A small multi-label audio tagger, trained from scratch: batches of 64, trained on songs of 200 made-up bird species, synthesised, often over outdoor noise.
Rows from block 3, named by matrix and row number. Rows with one number belong to one neuron. Each number is 500 + 40 x the weight over its row's rms, rounded and kept within 0 to 999. All counts start at 0. Numbers have three digits each. After the name is the row's rms in percent of the matrix's.
# gate: MLP gate (model.blocks.3.mlp.gate.weight, 320x160), inputs 0-159
# fc1: MLP up (model.blocks.3.mlp.fc1.weight, 320x160), inputs 0-159
# fc2: MLP down (model.blocks.3.mlp.fc2.weight, 160x320, transposed), outputs 0-159
gate.190 092:521485509525562459491490511590444517523523491451473449498421485522493542492582520489506532518544464567531449466541525451499470548496497504477480509450567497468524487474480455492529518459463485419506480502534465468466562481447530552517484573522593469504459489569408506515485485473440469555496432438440543472518540518506462436415467512475500482507466545519420524514576544496460467444459440427505502563488516554516447531554485462463485570472478511546539522537454515568484474518500595
fc1.190 099:559499558500531412559542529500513562513555451527463431436493505517490506429523501445583526509476468431539458536526495496537379469524532446546568573462522526487524444467483512477461535526521488581542540536485438539501483506391470499508492440495521473497515498521478458483518542462468442541563450519441407512446514454478467513448507543508434453566494474466501498475484499504486559490446513522464509478579541557488508506499517550508457440511447474575507510500496534493530531549457456
fc2.190 099:446558470468483556536462467480461474517490405562539467458542501442489554501479434508598475494508534475436504546525480483562495520471440495519505576437535457505476478493455505449491472506545503488586583446552439518503465446482445552457476497448490571501466505465536519515443533475559439494456479467565498484574485408441495513484490549466575467467566464466480471504464458512527537509418494509441508508481420460479444540493486530527525494452488479492492407524491489467539515469515461
gate.191 092:475538460472465485507532423511534459477502532504536512425504480511534455455518422463543458509454552550461556490507504530528574398513491472499520537445495521497406499488525540523453534598520538467503468502549527467609460536462457508560443427483525513493494553532519449474479446456505412525527438468465581442490482496524526497519458537538405463501557460539503524530487516535489461458514574563502533492497487490454511478568490495495456539482543518421556483556527502507519466557538459
fc1.191 099:477436452548493541490515537499550533506520546518481512513515503462520488476504498467543539476586545519484510462496457516530508546512525491543504518453543543537518488519459472485501433526539477472547509437486562570510481494518528560539464563441400468446511459460572515543463486449496463477428506532431517485500505435497525437559445532506572513455494567521528530537564530482434540553548573452478498432553524430492551577496480535526478450565512499540568545526478544471567489473391513
fc2.191 091:478509492542490467502488447566505488458505495489475486501501450452519461514450547476419560487563525442427531486469489514572473482510496512465487493516497494511489522454495442532505581494483575455574558495465491535510450449492530518551459545527488495526544501554408375511450552555474527501520448491547494448410478453497486478509455516450496476510492512483400566558540522504430567529551440477493442550457488530496474522466567505480431518576528492496546542502426490513560470475437478
gate.192 099:454462477441555505540547485517468518495469504529459540485540509515570474513494551449556563543504465518497587519539523524522521482528505479541497527469535512555542544425519503430541511517503532555435500518470454567471474456538436469545512625505514438493484527486509492527511510589478483502468506445491551461522580529549536477494542546504504509515575552425563542569482500480466474528539489461507487527564573513489488551474444482525454549612470509588428517491468456513453511516550539
fc1.192 108:442567467538535623467559520530517473482491506523544524476489451517581528523497512489455486474478491575458514483545543504521523466531474440551482496537425583470473505467514484549516512432473526548461324540514479505445521565491518499498473524531489485486492499601532473529472519449482489533552493539470546471482487507473496499563488479452487463489516485508569502519430513574500497543599481521538488490486467466517455528454560450511527512456505469406486536443560490553487547506520466
fc2.192 108:488535551485494511454517514491568482463469515459482508495471529503507530499540513552482459468526459498513559424520513458516508518514534508482423411553531500613519452500570535478517488463460518524541429472445534509462535557445567489518480562501459524540548465636486582507585493450484482525495492582474454445507556546547547496519448463502493508495525450540483444449471452486532498522540491478560471502532524491477545508514559502509558534552495513519467522491437478482383541551463566
gate.193 094:497580478473482435475528453441540549442435508505478498417444480538521506453549441500618435557529512508478522513560535471464514490511466512444416595447527478474534567439410430506555461518548451539498574532538465416456513527475514488522516498510449435579508484514455505541492500573451524572545463483492454450539531515476492519465533490513468481553476470513472503502457541530528539476485472490458489542506535506511442530497518476473522502467413557451520450532495501514497466467531497
fc1.193 101:481502498489535526550533560530546546464519477463497461580520543520451464491537527523531502461521510451524482464456484504509491488506525455427575450534518484533468445538450547511504561477506586459496555493452499498467462444510445522503453564506507489487565556517485438455550516428524550524484531456503496551472536539532524532467474547582413535537540490513461533481592460520529529495504584489533484467534413513615507479465410507526534575533421490500553547463562501492464538470499538
fc2.193 091:514561461473510470446508515520445449520531522499469480546545515454442476462548469500476549526497597606464484510507518551425522539530507483526517579502512482506461469556493409509488508527481542449463484483456493542545534440517483513504499540538535555504523502475593530558501508522508516436430452537569413590469510450514503525563539524514576509476487493451539553564478495516512525558549475482540556477553428584504538435492447465506508545483562523500467504498552533425509537495511547
gate.194 109:446576516514524454530527541518444450530475514502428546467527474485483539474465493545458472517487492505505470535443433480576451518528495440432565547437490464580512436449501487514435548485514492533481483453539528462544399482512429502485511462456578534509493486396576526573475503540488532390507545484540473545521532504442490499532474506521487457493502558514467453456486532479475587516480450531525516500527451459490512572468437466466518552554520507500465568532533488551489562475475496
fc1.194 110:486508496405560488461474539484396561459470455484455484501551511478543476491462528523456485561462471555488547537463432578500554500534481494458440523470464420520523500471507510546480541509524443589549548455535584496481491476493463487468544419527489554436486543449486442482490507522516506486440487454473512509523476533468585499521409483490509456529499572457488510454439521516464589510528492483500452554445490551521474533489447498496504537479408517493524449461552524509423530547551526
fc2.194 112:488491482516490528546447497433541506546554537575439577464554398383498545513508485452497496493445503506456554491510416521552505513444493491508442512501515507547565505552496521549428551462551529500504485511467496560469487447471436520498557510511555567571429504588488483460561500511460480430471487497538506551493422510513507511471508460473552493559542519579530531449466472492461470492532528488505492527496525509549524497398459466500562486541528515492495583518544489441513512539524450
gate.195 110:483478488467466549481490572524527460524505527477468528481519489517537500541456576502527484517418512525411552570577508490553508461536465586604424472502505454524548512540437540500530490487470484522514538435530392478545492523480453559501521543418458504531485474526492442476448473528520482464498501478498498483512507463531492437570509499524513587486460564556525523538421455521523490475584442548529451434497540456494417477463576492463511502463469541491491472561447499478478532477537483
fc1.195 114:488542502581547479467491545504473467513512533426485553533572402489511565534453644541463477456442517468438492495504461496538476489458471507522488516418449533513505526473528466483444448545503520500509420483546476596431521481481472486484551501543533485473524464472542498443555489538505484533475501482518491443531505446482491459461568490541481496502476479489458485466474431538404572538535499550581448482473506416517528454498523485545540529464535499551499474587472460506443519515485485
fc2.195 112:498563519490440542478470485486572491571507463503448464437584478510480540558482469577458503481486532480486552461498541481498524527503447456472475488569472584544488501586489494519487512549544551470516496488413557434540520474534425454542497512518483463476542491507564480443525488494430571504493457456480513516542534488519475510560498499433459495527617512484519526477504512488483430546565440527575468566416518483487493510515504517557438506492494487489474508459486546413538469503602517
gate.196 110:533527441526455510502484510427477486551511591465556459523505448501470501417520565464485493570515486526455444518465507448504532480538460533448576515571504558496504476425621426475514536531470431590411465468497530552555506535442502551529473439483529549547468543497508528507520530501551495448473541439505531509461451488480527476455407477461478504527488492496523489522482503531517528477570542550536570480474443520480446482495579465528481523517532471527524474455486515461415500488479489
fc1.196 103:459467490604500470510456469386489392530511494547498559481544510578487442481548550450539469497446437475510516519561483529464455445516482455468509521524589463509453476484538520545448492511439485496459447402481546522503516495439505516492451520505517503539553460493567498481470528521480413515540532525531553442537490454489445468510514505474485464501525479498498444548459512571465515540535523431490482517537460414572529440458562496503515520478470461481455501510481472435470542521435439
fc2.196 101:459443571465520419538524493430450519535534512546491490462512568524533486511504468470544529519505453547428512520431510522425494465464477440474519575469475500467522552538408480549510532543498548544504448435517508520528511470514495541527556474495426488567433510572496511458435535530511478505493518507528531543508495601479513496572563505511459450432514542498499478479587460552460436483454471486496558491530412442463517462505484402487501482477488555572508552518471494528495530476490439
gate.197 099:501486500517470541444541513471462477519585493523506474462507518562515464529432505546546505500477514535503461626502527539451503491516495484486498506550443492532526505507477546536487478356456485485537454502504498433476597610528501464499492576540519486498583479516501496591455517578495514487440581491467567478534497480470517531551473500542462498514460458448505427464482489526548474595455438495515457506424539480495555510458520583506431491525493464515482516477529447476499468510492516
fc1.197 096:505401509475494587545449479484472522531483434555587500455529502520567546524514495425503494487463554511522511437481566498531455442481504532527474474472483494479511439545501498550496485468431520408523509472545479469529459512530535479506553523511488503565603501523503545453538505503542520513492442491425529527544479492552496464452432550465483512532435512536512543540506520512467542509361507482515484474486488546482489512507487645460512444498470451527508428459485533430510520528495552
fc2.197 097:429448479564479473547395492574530538538431500575473530432486511502500566482489543468456528533519521527489475468489507555476565554535506425493521440492506483515493433495510457518507529471501448427514468437496475481495515526571489412484503558453513509449472501496493507445518516456512467550605410471498427491466492458527551482463483547525550482473426517486547477539533483487475519503524471578450565473539485469476505470534562546483416497486519494529438428519587527481490527532465532
gate.198 090:535399486551495502464523448446524481552571464517497516507490505484496543501577447469546522499458516520542483564459498437477435471464556484511476482504510475496466586539494519532488480457554502504494439475477433478513473486459529484498469514522487472577549531529489469537502543519513480492562517507426603442530524494536471581498463464545430556574562538430536548533485564547569500477534443534568439514551551501503518494487525493527506454469483488402504413473469497554551503489423498
fc1.198 092:509539553487468536480447550541504486603482544558463494505480473512485525472475551483512431537512537578507525534436533527483464443551527462501505505575521547472482599572571465513544526523502484499531513560488509447520512528460541497554471465473511501546435410459516477541476608560544461471457426499511486506507537493495495492511494406463503462485484474438386552507432598477488532487563531535557518521526494477480513540499504490526514515500513493512430464514517448490498544477463407
fc2.198 089:537511515503497524474504579522488488526465519562514508551504456518456496518529472567560470455478508557447525519513506555513497513521509488505523493461500437524488438522532458529566418566447529521557496490488509426491448551460502504500516493508470589584552510552552500528414545468460569558417463540547488505531554598542583546509507533499533498510598489537462479488493517533526523527507509494445428436491475480487513489453444477506492559521455521509573461503581442497528521585559461
gate.199 095:545553482471560472593543572481566500415519537512470567452466488475545476522545445509464542532557538466496470547469524474540463461513478508528488483472517528531426495480502510519539429528509524537548489497485501479513595483563511589470505575522544425520438490463505553454481580463441494464431486538465481489467559512439507437525466528545493528536456533498457536505412511482478491555506496453531473463490512565550553503479465417479507533496416551467522490506449507475527462489580458
fc1.199 094:522464503514500538522521527438438408473509557474483447535440457498523468507490473466415565478459459500456542513614508511504580503555482495469487513462498595479527554449419478517489441465490467433503494475454560530504453495515557464470481512513467499601554539464543507502547483516438495535556479540506549482433510505565504501559491492493486479526515489490466586509534485449545572462476509479502434493437474414465526496452542448535466470513546526482488473506577525527458542510421468
fc2.199 096:536490462470549504497535523493545523411492586585514528514479439421503517464506518490505461483515517546503427510522537503461484450462466567550546534503495411485533495479535482546436503470498534501508489525514448542498542544500506492525542551529499529458450512534447476515478487502459537534496469539423493468504479501517547502536510482558435550539468537401523561489578454532436509476523501530534526435422555495556509526469567483589403527525496468577409504468473429542463445491496463
gate.200 093:509481496564511424512507505510491544590590483533555500528526524446489570492525424572520542492519482528441525544493531597446544498567506426500473502536492450515503541439473475487505466523496479529516468488527367557501535473553514487566483517559499543457507481495441442514469461492443443517471488455544532534488544479476469510583537479521563560538484485546471448537545531499469465532510568469497455520467515583535535535531554418476515473501540548506557499540444486529468499458502557
fc1.200 098:445514429450516478495522464518563489520506430445509478469459572493524434567552519521540448513488507454389489467483468489541526518554454468496511523525534534462535530475468513452454561506512480581461482514470523481483535506491553516541466544467478501492512543453462450564462439497496499455556486485493501478539474535600490464516436493458499563429530443520500477521500422476443470512560444521511466492413510524474474513518509582444433432492511477416438525409474438524486525533496441
fc2.200 102:541553487473518554485525613495481553520506534506584500518502474514516525482458496473498522563499579513494544537582496451498430415504522527501513494554531550486540480496552465453505490504510441493484469473547550552509498531543550529440499481487481540429556541451508504463436561504592495601503535471441550527444451511533590463540522454496503526447435521542523525458486498504457501493504525510513502491488485437542516462493441406528533477570536521566485482482569550504413554516493454
gate.201 107:487533474541521398507500516450488541470500485511489536602497482541515484541512494495533516537508463563420522505489499411524550498448501509540552579411543444464497507432485515515526544531462435556439503473484498549487487466416527450506452545569495522570466550512548509440447489480495504455552482477482493518512436587472514480482508503599492471485513563416470518438489431530455488504529492551451431487448500509487508500505499583535483527459570460534453495485595503513527534504500470
fc1.201 107:453468568437443513436514506443466498526458566566507530519540563528558573495414526512552492476530489557526539534465462463506456422462527502511469444419526474510446522475444447462533559504494452620479524505455539494509566485492520510501532467517466433533500534491512573494495499538525522467521555457551469499514517528444500452450495509499519415468523508529454460523416511477441499547535475508525490467543411481488526434452500511476517471471490558421524533498539492471542522432474426
fc2.201 104:475533471582510521502566437488410510509480507499467505480530407526459460506522477539412545549480454545605573516537470507544492520466521486511536545593549535456522420513476471507449500519469509473526535503483562546499525528453502497486489516467520557502516540518419500513559446476487605481533512550483489531414532467520439453461495506553410468550494434544498431557536499526484485509514535454504512538517408506455480478511466467507475525519488468499510497560496516503519565435580469
gate.202 103:490459471520483547509496513532499409488469481480524497548464486475495489530545571506492477535556472473467517487515592530542590422491530512560486498483536430533526460514555495461476529531533504546486479470460515492466422479478442504494479543427483512523482487567438514537491516502557524535557523612589463576472495512551565485514468505515481513540517498471579553501465500473525411444523576484520497452576542473526524565461526389606521517485495515482462466513468571514514539501506489
fc1.202 101:517459530483404531472427517478562500455467586530540495482521528440472522504546505460570476435554525500550514507528537509524502492525513463488445459571491465499537501511515451534506418456551612424542537531562521470519461479472437483544478454472479519541489464561544581520481472496481533507480538504532452507437529530513544483482537463498404515568543532466478429526529543498527488539515498488470530531474547485434418547494528529493541458480578494530417478475520460553528496480587468
fc2.202 107:512557539517495541461545448467433553575489530474534484573552505507449479552455441480534497551636506511473475486486592522472491463457519427502484543465535481436495541526450494569536458501509487548476576479471510573511506488464473473528539494566482565530492458533608542499500495462503507505492481466508497524514524478560473518476471499523495478541529503548513551470518497537497493449517474470513491510519551479517431536461447393516469470615539437442481540528506515445544577553501474